From a checkpoint of a small sound classifier.
Model: 6.77M parameters, log mel input, norm groupnorm, activation hardswish, widths [96, 144, 216, 320].
Training: soap at rate 0.0045, 11500 steps, batches of 64, held-out accuracy 93%.
Data: trained on simulated sounds of rotating machines with and without faults, 39062 training examples, 18.8 epochs.
Rows from block 9 of a small sound classifier, named by matrix and row number. Rows with one number belong to one channel. Each number is 50 + 15 x the weight over its row's rms, rounded and kept within 0 to 99. All counts start at 0.
After each channel's rows are labels from the 100 clips, of 14976, where the channel reaches its highest value: "strongest on" is what is common among them. Only what is clearly more common there than usual is listed. The data: simulated sounds of rotating machines with and without faults. In brackets: how many of the 100.
# convs0: expand pointwise conv (model.blocks.9.convs.0.weight, 1296x216x1), inputs 144-215
# convs2: project pointwise conv (model.blocks.9.convs.2.weight, 216x1296x1, transposed), outputs 144-215

convs0.364:70 46 57 45 71 77 51 64 47 48 66 73 54 50 53 90 49 68 48 55 43 50 56 50 64 44 46 54 35 41 59 61 30 11 48 23 42 34 47 16 33 80 21 56 29 34 54 22 42 45 72 52 32 68 30 43 37 36 41 36 51 50 66 15 20 54 51 50 40 54 23 38
convs2.364:61 27 51 56 22 37 34 29 50 73 47 51 37 38 48 59 38 58 43 31 49 33 54 05 59 57 59 55 60 60 77 55 58 29 61 52 78 55 48 51 58 62 47 52 78 24 65 55 76 51 45 82 77 20 48 85 74 80 45 50 46 43 56 65 57 56 42 72 61 66 64 43
strongest on: speed: fast (96); gearbox (44); pump (36)

convs0.13:61 46 66 69 27 47 49 51 78 41 76 47 38 43 23 65 52 51 41 46 38 43 56 54 55 58 39 48 51 50 49 60 85 46 54 51 59 46 55 65 62 33 23 58 40 57 60 43 23 54 48 72 76 46 43 68 78 46 39 48 49 44 57 29 38 53 46 62 37 44 51 34
convs2.13:61 20 60 59 44 45 59 34 49 88 57 79 33 46 60 78 57 82 21 66 59 37 43 77 38 70 58 48 30 49 55 46 25 50 68 46 55 41 47 57 79 50 32 74 59 55 48 35 54 53 74 71 75 44 33 57 59 55 56 57 35 42 49 28 53 28 44 37 47 45 60 42
strongest on: fan (99)

convs0.553:62 47 22 28 69 45 54 53 31 64 37 42 29 47 56 29 56 41 65 46 63 67 42 47 46 56 52 44 72 79 59 58 28 59 22 30 54 71 66 15 45 43 62 70 30 79 40 41 50 45 18 32 32 71 64 45 42 59 48 50 42 26 49 65 49 48 64 53 57 60 08 49
convs2.553:54 47 47 64 64 55 50 50 51 41 54 29 43 24 32 60 66 28 46 54 21 29 56 68 40 65 30 75 29 78 56 69 63 74 68 40 74 52 56 38 47 42 40 58 35 50 53 54 64 57 22 57 73 43 14 64 72 62 54 77 38 51 40 34 44 60 52 63 29 22 40 66
strongest on: text has "speed" (87); speed: medium (84); piston engine (38)

convs0.374:69 47 77 57 51 41 61 48 50 48 43 40 65 43 79 67 39 36 34 40 54 82 64 39 56 35 39 39 51 61 51 61 58 55 68 61 33 36 07 45 56 33 43 85 51 35 32 42 47 56 20 36 27 58 54 45 63 45 54 29 56 37 36 54 32 44 39 56 57 33 47 35
convs2.374:31 51 44 57 54 65 40 53 51 65 22 31 55 29 45 42 59 40 57 19 54 51 51 21 62 41 20 73 44 51 68 70 41 52 54 43 54 49 24 35 54 29 79 33 41 33 58 28 72 30 65 81 71 63 52 69 79 77 57 46 72 76 60 52 78 69 61 52 25 56 51 52
strongest on: speed: slow (99); compressor (78)

convs0.236:39 43 39 44 68 50 48 52 51 50 58 67 64 70 37 66 67 95 49 50 28 46 65 38 59 68 36 38 35 54 23 70 54 47 66 37 43 30 59 53 35 44 42 51 54 34 73 30 45 44 57 40 25 71 15 61 56 48 58 69 51 52 71 21 37 40 43 51 55 21 69 27
convs2.236:28 38 48 45 48 59 80 53 66 55 29 49 49 69 26 44 43 67 58 48 55 54 54 07 65 41 35 62 79 48 40 68 79 50 33 56 51 49 50 50 50 46 88 31 56 65 63 52 48 63 52 66 47 59 58 64 60 80 56 35 75 46 65 62 53 47 54 72 70 54 81 31
strongest on: quiet level (67); speed: fast (64); muffled (low-pass) (47)

convs0.285:42 41 28 56 59 56 48 37 43 66 57 55 54 55 40 72 58 93 53 35 35 52 75 41 59 67 26 37 38 58 35 70 46 42 69 31 58 22 49 51 43 39 41 52 46 30 79 36 38 46 61 43 29 52 19 48 47 50 49 69 45 58 67 32 38 46 50 37 58 42 78 21
convs2.285:38 33 47 49 39 64 52 56 63 60 42 47 48 60 28 45 38 59 59 30 47 70 52 08 69 40 42 62 80 57 63 61 74 30 36 55 48 38 41 72 53 57 79 27 53 41 44 56 28 55 42 54 42 69 72 67 49 79 44 36 74 48 63 72 58 38 49 70 66 60 79 45
strongest on: speed: fast (64); muffled (low-pass) (44); piston engine (31)

convs0.192:63 42 29 59 36 37 45 26 49 65 64 52 67 35 52 30 50 58 57 60 42 74 68 61 71 67 54 38 39 84 44 64 38 35 51 27 38 57 31 45 57 54 42 49 43 42 66 46 39 59 71 55 40 53 39 54 81 63 54 55 54 51 71 78 59 70 67 62 61 71 58 48
convs2.192:38 37 48 46 51 44 40 45 46 51 36 71 69 42 38 36 28 36 72 29 52 77 39 14 52 49 40 58 64 33 99 50 69 31 40 73 54 62 35 60 54 80 73 26 46 24 36 43 26 53 46 57 51 82 46 48 53 61 45 45 51 49 54 75 68 35 40 46 53 58 54 49
strongest on: speed: slow (69); compressor (67); electric motor (29)

convs0.356:31 40 39 55 71 53 59 42 51 66 63 60 62 32 51 64 66 58 53 47 47 74 80 34 77 54 47 47 50 68 40 43 45 51 60 38 54 53 64 57 56 37 53 53 35 36 77 65 32 72 53 55 47 34 41 41 81 50 39 57 52 53 73 27 51 50 74 52 55 67 67 38
convs2.356:27 49 41 53 48 58 52 73 60 47 24 57 54 53 41 31 36 47 64 35 60 75 42 07 57 44 46 62 69 68 78 68 70 42 44 55 45 53 38 71 52 54 88 39 53 32 40 73 28 54 27 48 24 69 59 53 50 71 46 43 56 51 62 68 40 19 48 57 86 39 67 47
strongest on: speed: slow (73); gearbox (39)

convs0.663:74 39 42 45 58 62 74 63 74 30 57 66 62 43 58 24 50 22 50 29 55 73 33 64 56 33 63 25 62 39 86 46 54 34 31 64 53 53 84 64 52 80 49 50 31 59 84 89 28 55 50 55 54 28 59 44 26 25 58 54 33 65 67 53 45 50 32 51 43 59 37 69
convs2.663:25 39 20 69 35 32 64 50 25 64 38 68 35 70 51 77 32 46 34 54 60 40 55 20 56 59 41 68 33 65 38 39 45 20 66 49 30 59 39 41 46 67 64 52 45 37 61 37 45 46 75 87 55 32 51 80 67 97 65 36 68 41 64 70 29 52 58 43 47 51 59 34
strongest on: fan (61); speed change: steady (61)

convs0.221:52 27 36 62 25 44 40 24 35 66 65 57 68 43 45 32 46 74 57 60 53 83 67 56 61 44 33 46 41 86 42 61 39 45 41 17 40 49 40 51 49 65 52 53 44 43 70 53 28 56 76 61 40 52 39 48 79 65 58 67 48 47 69 56 58 66 54 50 55 64 51 44
convs2.221:52 39 77 56 33 45 52 46 44 59 51 78 46 42 50 55 43 64 40 43 72 32 49 24 38 51 06 62 51 40 50 60 64 39 44 51 71 52 37 20 66 64 63 47 61 38 52 42 55 63 60 61 75 39 33 37 66 64 53 53 41 51 42 61 79 39 21 35 44 63 63 23
strongest on: electric motor (98); speed: fast (96)

convs0.348:52 44 32 70 31 49 42 18 44 70 78 44 69 40 50 61 51 58 49 68 58 75 84 43 81 45 36 53 49 84 27 60 48 50 61 21 49 56 45 68 50 47 64 41 30 35 72 79 38 62 68 57 47 41 52 43 84 70 59 66 57 43 82 52 68 62 55 58 51 65 65 46
convs2.348:67 36 73 57 40 37 62 53 46 49 46 74 57 39 43 56 58 67 42 51 59 22 58 24 28 41 16 61 50 41 61 44 67 33 49 42 65 46 38 27 64 67 49 52 53 31 51 24 59 58 58 67 76 31 42 50 63 55 54 54 40 47 40 48 83 41 34 33 33 47 62 29
strongest on: electric motor (99); speed: fast (92)

convs0.631:46 50 61 22 49 41 40 59 30 47 46 46 30 61 37 12 55 57 70 62 49 27 68 57 30 45 24 58 64 83 54 67 18 52 47 34 43 64 64 26 41 75 61 53 53 79 39 58 36 54 35 31 27 56 48 41 47 27 37 58 51 35 34 66 64 35 54 34 35 56 30 51
convs2.631:50 47 34 54 73 49 58 48 51 55 41 45 62 53 25 24 25 61 75 36 59 72 45 36 49 63 47 43 30 31 56 82 80 49 41 49 36 37 63 39 49 77 62 54 57 35 54 50 51 73 36 75 41 45 57 50 47 58 67 58 43 52 78 73 60 37 50 52 51 66 51 58
strongest on: speed: medium (97); piston engine (74)

convs0.710:45 62 32 58 68 39 51 58 51 74 56 65 57 72 51 38 76 36 63 39 44 75 51 39 63 60 77 33 40 65 69 42 21 46 45 49 30 71 50 41 45 50 47 50 37 56 79 25 29 44 52 38 51 52 64 50 64 64 52 58 50 65 59 51 43 58 76 52 43 60 47 52
convs2.710:41 58 66 37 49 50 71 39 57 39 39 59 63 47 23 37 45 61 66 61 65 49 65 42 19 65 17 58 63 80 63 69 86 51 67 41 75 66 45 42 59 61 70 59 54 24 27 48 62 62 37 62 62 64 45 53 51 43 45 54 46 54 57 58 71 18 30 51 58 45 55 46
strongest on: muffled (low-pass) (48)

convs0.480:63 57 81 65 40 47 58 89 48 64 63 60 75 82 41 42 24 56 46 61 34 45 42 44 38 44 35 38 46 13 58 65 52 25 46 56 41 45 56 38 58 36 66 38 56 58 24 64 47 48 33 44 45 55 49 36 43 48 52 26 62 67 55 47 52 41 50 60 58 49 20 38
convs2.480:41 47 44 48 52 58 51 57 09 39 35 58 49 49 47 48 43 23 72 28 53 82 61 25 40 65 56 51 77 33 73 24 38 48 26 68 44 36 41 37 50 53 68 73 45 41 68 20 44 31 37 25 40 56 38 41 53 64 50 27 58 73 61 63 67 67 42 53 58 34 48 48
strongest on: speed: slow (92); compressor (68)

convs0.427:58 32 76 55 69 34 48 54 46 47 37 48 60 30 74 63 39 42 22 48 47 80 65 51 66 50 38 42 59 65 41 61 54 68 83 74 41 41 01 56 36 38 25 75 66 59 24 45 49 70 25 43 48 53 38 52 48 44 67 37 56 38 41 47 39 44 30 45 65 37 53 36
convs2.427:26 51 42 53 58 57 51 60 50 73 24 26 60 29 54 46 73 40 57 36 66 48 48 39 62 47 28 77 49 60 60 68 13 60 65 41 60 63 34 40 44 36 87 28 33 38 62 19 73 37 72 74 70 54 42 74 74 80 60 39 77 67 72 49 70 52 68 53 21 56 53 59
strongest on: speed: slow (99); compressor (74)

convs0.115:26 34 52 48 56 72 32 47 37 29 27 22 44 75 36 66 39 35 35 36 39 48 54 54 14 63 36 67 36 38 34 93 29 55 49 31 54 28 42 55 43 45 34 64 44 48 21 69 46 59 57 45 40 62 49 56 50 64 50 59 33 30 66 39 52 40 42 65 43 26 47 62
convs2.115:78 59 58 52 58 54 67 57 30 54 49 37 48 46 54 62 38 38 62 40 62 41 58 77 46 50 37 72 37 78 37 44 57 60 59 44 48 59 50 68 68 65 73 30 37 50 44 60 25 52 66 68 41 45 56 58 66 64 51 45 54 44 75 41 50 43 86 62 52 49 36 50
strongest on: fan (100)

convs0.704:69 39 42 57 51 70 44 47 53 28 52 52 53 30 65 52 34 47 50 45 45 63 51 59 26 32 60 26 57 51 49 37 45 16 43 48 52 34 75 52 64 59 36 45 57 51 60 54 27 53 26 59 54 36 53 45 29 41 52 49 34 44 45 26 47 26 08 36 26 47 25 57
convs2.704:31 41 12 67 29 40 68 45 37 64 38 58 28 67 53 84 33 52 43 51 62 41 57 03 55 53 39 65 35 68 44 50 52 26 71 47 38 63 34 39 39 67 62 64 53 30 64 53 58 47 68 71 59 38 49 78 59 88 65 36 59 41 55 70 25 57 56 53 49 49 57 34
strongest on: speed: fast (97); turbine (38); fan (32)

convs0.21:38 33 60 46 46 45 40 38 63 39 74 66 57 27 38 39 30 54 36 31 56 52 42 71 67 44 30 49 67 70 42 25 41 28 46 37 57 85 36 54 72 49 34 42 65 58 50 32 45 54 31 34 58 17 43 40 73 39 34 30 49 26 60 46 40 48 42 35 38 39 51 21
convs2.21:58 32 64 73 35 35 84 39 51 53 46 64 39 61 57 54 49 75 40 47 45 31 56 54 33 66 30 54 13 54 53 37 59 59 60 41 48 56 46 30 65 56 39 48 34 52 49 32 65 53 74 69 64 11 25 81 54 36 64 71 32 44 40 41 59 56 43 44 41 49 46 45
strongest on: electric motor (97); speed: medium (78)

convs0.416:53 39 29 52 77 31 52 29 31 62 46 60 41 64 71 47 57 63 62 44 60 92 53 35 47 56 80 52 70 71 77 42 44 48 22 57 33 45 49 29 42 35 60 67 27 42 66 58 58 42 41 57 45 77 71 51 55 65 61 58 49 45 64 90 36 80 75 72 75 75 52 62
convs2.416:58 45 50 45 51 38 64 38 52 56 41 38 54 33 37 60 63 49 77 50 43 32 56 74 28 46 45 73 48 72 76 42 63 69 74 66 88 65 28 42 49 47 68 62 31 39 46 34 50 67 18 34 66 56 28 69 65 34 38 78 40 33 40 45 39 50 56 51 25 13 39 67
strongest on: piston engine (33)

convs0.218:39 33 42 44 27 40 53 36 34 69 70 55 64 45 62 35 29 67 42 60 59 81 42 50 70 43 51 51 51 78 63 68 45 45 42 47 27 72 51 37 55 68 64 48 53 59 54 50 26 50 81 64 44 45 16 19 70 68 58 75 54 40 59 77 49 62 54 53 59 62 32 54
convs2.218:37 28 51 68 20 54 50 41 41 69 52 63 49 44 55 66 34 57 54 58 52 58 51 11 64 60 30 62 43 63 61 64 71 30 41 48 49 57 30 28 59 75 65 41 72 55 49 64 52 58 38 81 65 40 49 63 60 64 59 50 48 38 66 60 64 25 34 34 40 62 50 30
strongest on: electric motor (98); speed: fast (90)

convs0.317:25 44 45 47 40 51 36 25 70 52 56 50 53 58 24 42 20 64 78 64 55 30 45 67 23 28 35 73 40 55 76 85 36 39 63 42 54 50 52 33 31 71 41 61 76 39 40 44 45 32 29 60 33 79 49 31 21 48 58 41 48 45 63 40 46 63 29 56 48 65 50 41
convs2.317:58 34 42 48 40 54 62 44 52 64 40 59 71 44 61 44 30 52 42 45 52 63 45 36 59 57 43 42 69 95 63 35 40 60 40 62 61 45 55 69 44 59 48 34 43 16 55 67 24 59 58 69 34 49 56 48 71 72 42 25 57 46 73 55 70 25 43 49 53 58 59 34
strongest on: compressor (35)

convs0.420:41 24 27 66 66 46 56 27 63 49 64 33 40 40 71 60 40 56 37 75 60 58 81 41 76 42 54 54 55 68 48 50 48 41 53 36 49 59 51 47 49 48 60 40 21 21 59 67 54 60 41 61 39 55 59 36 67 63 55 63 54 46 76 65 55 60 71 68 70 70 66 59
convs2.420:43 42 44 57 64 47 65 49 63 75 40 49 61 53 44 58 30 39 70 44 61 42 28 36 42 38 36 61 62 43 63 35 69 46 49 74 61 59 74 31 66 47 87 45 36 34 41 26 31 38 47 49 69 67 40 54 70 56 41 62 45 66 70 70 62 74 51 57 41 48 39 61
strongest on: muffled (low-pass) (35)

convs0.17:40 55 47 22 79 52 41 22 26 37 50 49 48 50 17 19 58 45 69 59 68 54 72 44 46 58 56 70 47 74 69 57 62 69 49 39 51 48 65 41 38 72 54 60 56 77 51 27 30 56 40 41 48 52 62 45 59 50 32 57 52 38 48 40 45 68 66 43 35 49 30 63
convs2.17:55 51 53 33 71 58 51 51 36 47 47 34 55 54 23 33 49 51 47 49 49 38 47 32 33 65 58 56 40 02 65 52 64 58 55 32 53 33 72 48 79 52 46 48 44 55 44 43 48 51 48 32 61 63 42 42 53 61 53 66 36 37 51 49 59 46 44 80 34 68 36 68
strongest on: text has "speed" (84); speed: medium (81); compressor (33)

convs0.721:69 38 40 30 65 68 66 65 58 23 52 69 67 34 44 22 41 29 28 33 34 80 32 73 58 25 75 21 56 36 75 39 51 45 35 61 50 47 81 66 45 73 45 58 32 49 68 81 21 50 61 59 50 33 60 41 36 27 59 55 30 64 47 56 36 55 26 50 43 50 45 87
convs2.721:24 42 20 62 31 35 61 51 33 68 34 70 35 71 49 70 25 49 37 58 65 37 59 16 52 56 40 61 35 65 44 36 46 23 71 57 27 56 47 34 47 71 71 50 49 40 63 38 48 45 72 82 51 38 52 74 62 86 65 45 65 43 59 72 34 52 59 47 58 48 59 23
strongest on: fan (93)

convs0.87:46 62 59 35 62 53 40 36 34 56 56 36 47 31 18 30 59 52 55 60 74 52 78 24 59 39 53 67 34 73 51 51 51 49 57 24 61 49 55 35 44 70 46 60 46 73 54 32 40 56 46 52 52 36 55 49 63 57 32 51 56 34 34 39 67 73 61 43 33 53 34 63
convs2.87:54 52 60 36 46 44 66 53 38 49 61 54 36 63 33 55 56 73 57 58 48 48 54 71 19 64 27 43 25 16 59 55 47 41 55 33 58 42 83 48 58 52 34 61 29 56 44 27 45 57 64 45 43 57 41 59 43 67 51 65 47 67 48 53 81 44 29 49 26 62 51 38
strongest on: quiet level (70); fan (49); muffled (low-pass) (48)

convs0.335:59 48 37 56 39 43 50 38 61 68 67 49 61 29 69 53 55 58 43 66 56 66 76 39 77 31 57 58 48 81 57 43 40 54 59 33 40 56 53 49 53 58 66 35 22 25 81 73 57 58 67 63 37 59 55 30 71 64 48 62 53 42 76 67 59 77 72 75 57 83 50 62
convs2.335:36 35 53 46 35 34 55 55 52 58 31 81 54 48 31 28 53 54 53 59 66 50 61 03 35 49 34 46 51 40 63 87 71 52 58 53 41 52 33 54 35 73 61 34 75 52 51 37 41 52 48 68 60 27 47 53 46 40 68 67 33 48 35 65 55 38 25 46 67 39 58 20
strongest on: electric motor (94); speed: fast (88)

convs0.699:32 54 37 83 43 68 48 56 73 64 55 50 63 57 54 34 54 50 39 42 56 38 59 47 77 55 45 36 40 60 50 52 22 45 51 21 40 70 46 32 57 54 52 41 46 44 73 32 30 60 33 65 51 41 47 42 51 58 54 57 38 63 54 35 42 28 71 43 52 50 62 58
convs2.699:54 37 67 47 63 40 62 39 69 73 49 69 53 45 36 38 53 73 46 59 52 24 52 57 32 51 33 51 40 35 49 66 58 41 60 53 60 40 59 27 69 59 47 40 53 52 34 35 44 62 52 56 64 44 31 43 54 24 61 81 45 50 43 50 85 41 41 50 47 54 46 39
strongest on: compressor (30)

convs0.600:51 54 44 27 41 38 45 62 35 56 51 55 16 63 33 14 58 52 68 64 62 27 56 40 52 46 37 55 61 88 62 56 01 47 38 39 44 78 89 29 57 84 66 57 62 74 63 60 32 61 50 31 38 55 37 49 48 56 29 64 47 42 46 60 59 45 52 49 32 57 19 57
convs2.600:48 53 42 55 70 70 64 58 37 51 47 42 50 59 34 51 36 58 76 23 55 63 45 18 56 56 59 71 28 32 46 71 66 51 45 59 40 37 57 39 44 63 94 27 65 45 47 43 64 47 46 77 59 66 63 71 69 68 58 33 60 37 72 74 60 49 51 36 16 65 55 64
strongest on: text has "speed" (86); speed: medium (82); turbine (60)

convs0.727:71 71 46 69 49 62 61 60 79 53 58 53 55 51 79 40 53 42 46 61 59 71 59 35 43 39 49 46 55 46 51 54 37 22 58 27 56 54 70 30 90 80 45 43 47 94 73 55 24 46 34 61 56 51 51 49 35 52 30 30 42 65 80 37 83 33 48 61 62 47 21 51
convs2.727:22 41 17 57 34 40 51 49 25 64 31 64 33 60 39 72 36 39 32 38 56 35 63 04 56 55 40 69 37 74 50 45 55 30 78 51 35 60 34 39 33 56 60 61 48 27 67 42 61 60 68 67 64 36 48 72 66 91 66 42 62 46 64 69 29 55 59 47 49 46 57 34
strongest on: speed: fast (97); conveyor (51)

convs0.324:42 23 49 27 51 26 44 49 50 35 52 58 50 17 42 40 35 46 63 32 45 64 51 50 57 47 38 41 42 45 92 65 45 38 27 58 54 39 45 40 70 67 39 43 35 46 58 55 26 52 72 56 60 25 48 46 60 41 50 59 65 66 76 47 64 61 45 27 35 72 67 60
convs2.324:48 34 43 80 35 42 64 67 73 85 49 71 21 49 67 76 44 52 30 70 48 36 59 18 40 65 29 64 29 55 31 54 71 55 63 26 39 50 63 30 37 57 43 43 58 51 23 54 32 37 30 81 49 30 38 64 46 43 44 53 55 46 52 40 28 30 51 46 43 54 48 53
strongest on: muffled (low-pass) (68); quiet level (62); fan (35)

convs0.524:46 44 53 20 36 46 29 68 36 53 39 39 18 56 32 04 57 66 74 61 67 23 59 41 45 38 36 53 63 81 59 52 05 43 42 38 44 79 70 19 46 78 64 52 40 79 57 66 35 55 50 34 47 67 48 42 49 47 32 54 52 36 38 57 56 46 53 44 38 55 26 53
convs2.524:36 50 37 50 69 43 57 43 47 72 40 52 47 53 39 41 33 61 68 45 71 82 54 33 53 44 47 48 38 15 53 81 83 57 50 72 35 43 56 46 38 56 71 19 77 34 52 37 50 58 59 73 53 64 63 69 50 59 65 35 58 48 90 78 65 55 52 41 42 54 54 59
strongest on: text has "speed" (95); speed: medium (93); turbine (45)

convs0.196:51 40 34 59 42 30 45 31 40 68 66 57 77 41 54 32 48 66 67 55 50 73 81 49 70 61 50 37 42 80 38 65 47 56 47 35 31 52 43 56 62 45 56 52 53 54 66 50 35 65 67 58 34 45 31 53 88 55 46 60 54 52 70 71 63 60 67 57 53 76 63 50
convs2.196:45 36 42 45 52 49 39 49 50 58 35 66 68 52 42 26 25 41 72 29 52 86 31 16 51 37 51 58 53 38 87 50 68 35 43 81 39 58 37 66 48 73 70 28 52 38 31 53 26 51 54 57 37 81 49 52 47 59 42 34 52 43 60 77 68 33 38 44 67 60 46 38
strongest on: speed: slow (81); compressor (76)

convs0.670:41 74 29 83 34 57 40 47 57 72 62 52 70 62 39 34 53 38 42 44 45 55 63 51 73 53 43 35 34 68 54 63 32 45 57 31 43 72 47 51 55 41 58 28 48 57 73 26 25 45 44 51 48 36 58 40 60 58 58 59 42 58 62 45 61 46 68 39 34 48 65 42
convs2.670:41 54 60 49 66 45 44 41 57 38 33 70 64 54 27 35 29 45 68 55 68 60 48 30 22 57 23 49 58 35 70 74 91 21 53 49 41 52 67 45 50 77 68 42 53 27 22 48 44 59 40 62 50 72 75 37 52 43 57 55 47 54 74 73 80 30 38 48 49 66 46 46
strongest on: speed: fast (70)

convs0.625:49 53 22 22 69 41 48 65 39 57 22 34 21 38 53 21 44 49 79 52 60 55 49 40 48 52 54 53 65 71 54 66 29 60 24 30 53 69 62 18 40 54 51 67 32 96 39 37 45 51 38 46 36 59 58 42 49 61 41 56 51 29 44 57 57 44 45 50 39 55 13 59
convs2.625:57 35 43 57 71 59 49 62 51 31 51 27 48 27 26 52 67 49 53 45 34 28 53 63 48 65 39 61 45 51 68 59 65 66 68 29 66 52 54 43 48 48 50 62 08 46 67 56 66 68 28 54 64 34 20 65 76 60 44 76 42 41 48 40 47 42 53 51 32 37 42 44
strongest on: speed: medium (100); text has "speed" (100); turbine (82)

convs0.314:48 43 33 54 38 51 60 42 59 53 48 68 50 57 57 49 34 62 57 37 72 31 40 38 24 27 63 44 59 56 80 38 37 32 52 44 56 34 65 43 22 47 49 62 65 46 54 47 25 49 64 61 51 44 45 53 27 79 59 45 36 56 37 46 50 77 58 62 59 49 57 50
convs2.314:52 46 57 42 46 55 54 63 47 63 41 54 66 59 60 22 25 62 22 51 55 38 31 14 61 53 47 34 55 61 60 44 33 45 39 65 53 55 74 46 41 60 34 48 70 33 53 53 54 66 72 74 39 45 42 28 55 64 50 23 45 60 59 74 56 47 30 54 69 83 69 13
strongest on: piston engine (50); compressor (36)

convs0.190:57 36 43 57 33 48 48 30 43 71 70 51 71 55 47 33 52 70 55 58 59 69 63 58 69 56 46 47 49 87 44 63 39 50 56 13 38 55 28 47 45 56 55 52 35 35 62 52 32 58 79 64 33 61 43 43 75 68 55 60 55 39 71 71 60 63 60 64 61 79 53 38
convs2.190:51 44 65 47 35 45 52 51 51 52 57 63 60 50 58 47 43 43 47 34 62 61 55 00 30 40 08 69 34 39 73 50 85 11 40 54 51 45 45 35 71 69 77 34 65 37 48 42 37 44 58 68 67 64 58 40 55 67 48 43 43 37 66 62 79 42 32 31 39 55 51 46
strongest on: speed: fast (97); electric motor (95)

convs0.187:58 39 37 53 37 56 47 43 44 73 69 54 66 48 58 32 50 63 49 58 58 72 71 49 67 48 51 56 42 90 40 67 42 47 49 28 32 54 34 39 54 68 59 50 42 34 67 49 31 50 83 60 28 62 37 36 71 69 52 68 57 40 70 74 60 67 61 68 54 66 44 50
convs2.187:26 37 54 49 11 45 41 59 44 55 34 76 43 46 48 30 39 50 38 36 74 46 67 00 33 53 05 47 38 63 82 50 79 13 45 54 47 50 30 34 45 53 73 43 61 52 50 50 47 48 54 58 67 43 50 46 53 56 52 42 39 46 50 66 65 33 19 38 49 53 53 11
strongest on: electric motor (97); speed: fast (97)

convs0.728:44 67 35 85 42 60 57 59 70 78 65 51 74 61 48 41 57 34 46 51 49 56 58 35 67 52 44 37 32 61 44 48 36 45 52 23 36 70 44 45 61 41 50 36 36 38 70 29 17 56 39 60 37 35 57 41 56 59 50 58 34 54 60 40 53 45 58 36 36 52 60 41
convs2.728:44 36 55 53 63 48 46 38 46 49 42 58 57 52 39 44 34 47 53 44 41 59 43 27 37 51 39 58 29 17 58 74 85 27 54 57 50 41 68 23 62 78 71 35 55 44 35 35 41 59 53 71 49 50 65 46 59 51 62 58 47 48 63 77 76 40 43 40 44 67 50 39
strongest on: speed: fast (89); electric motor (79)

convs0.45:27 42 38 53 38 31 47 23 44 69 61 26 42 61 48 21 37 50 50 66 17 55 38 58 73 62 62 56 64 56 64 48 80 47 49 55 38 68 56 67 47 51 72 34 64 74 46 42 28 66 59 59 61 33 39 77 57 74 76 53 48 20 63 71 43 51 41 61 82 39 46 50
convs2.45:67 28 75 75 39 49 49 44 58 49 54 62 39 66 63 90 60 70 43 44 35 49 36 50 54 43 66 62 53 44 38 75 58 68 81 28 53 43 53 50 49 39 22 43 55 50 41 51 59 40 30 55 67 40 49 69 55 32 39 54 28 44 55 39 52 52 43 49 30 48 55 63
strongest on: text has "speed" (89); speed: medium (88)

convs0.116:39 52 71 12 62 49 45 30 29 41 52 58 53 52 23 00 54 54 48 55 69 47 83 45 59 38 60 68 48 69 59 49 46 53 53 47 43 39 54 37 36 75 53 65 48 73 55 45 40 58 45 38 44 45 60 55 55 57 40 47 52 41 39 48 47 69 62 38 51 49 41 63
convs2.116:60 56 48 50 57 57 53 63 45 48 39 64 50 46 33 36 47 63 68 59 62 51 51 45 42 62 30 62 31 30 63 74 73 63 32 37 57 48 76 32 45 57 49 56 38 53 46 50 43 75 47 72 38 67 53 62 62 65 58 55 50 53 58 66 63 24 53 42 31 72 43 50
strongest on: text has "speed" (93); speed: medium (91); compressor (47)

convs0.295:53 65 61 43 36 65 57 46 61 30 50 61 52 69 71 37 15 47 33 48 58 55 47 49 34 33 46 40 52 62 74 24 35 15 63 55 41 53 70 41 68 54 40 73 56 72 51 72 33 45 48 24 42 49 51 46 35 39 39 56 52 50 65 35 51 28 43 49 38 47 09 56
convs2.295:30 37 15 66 41 37 57 54 34 78 44 54 37 65 49 79 41 41 32 48 60 47 61 12 58 57 41 61 38 72 42 50 53 19 66 47 31 55 31 43 41 57 56 57 37 34 65 50 47 52 72 92 65 34 58 81 60 96 60 34 62 45 64 67 21 43 55 45 49 47 56 39
strongest on: fan (85)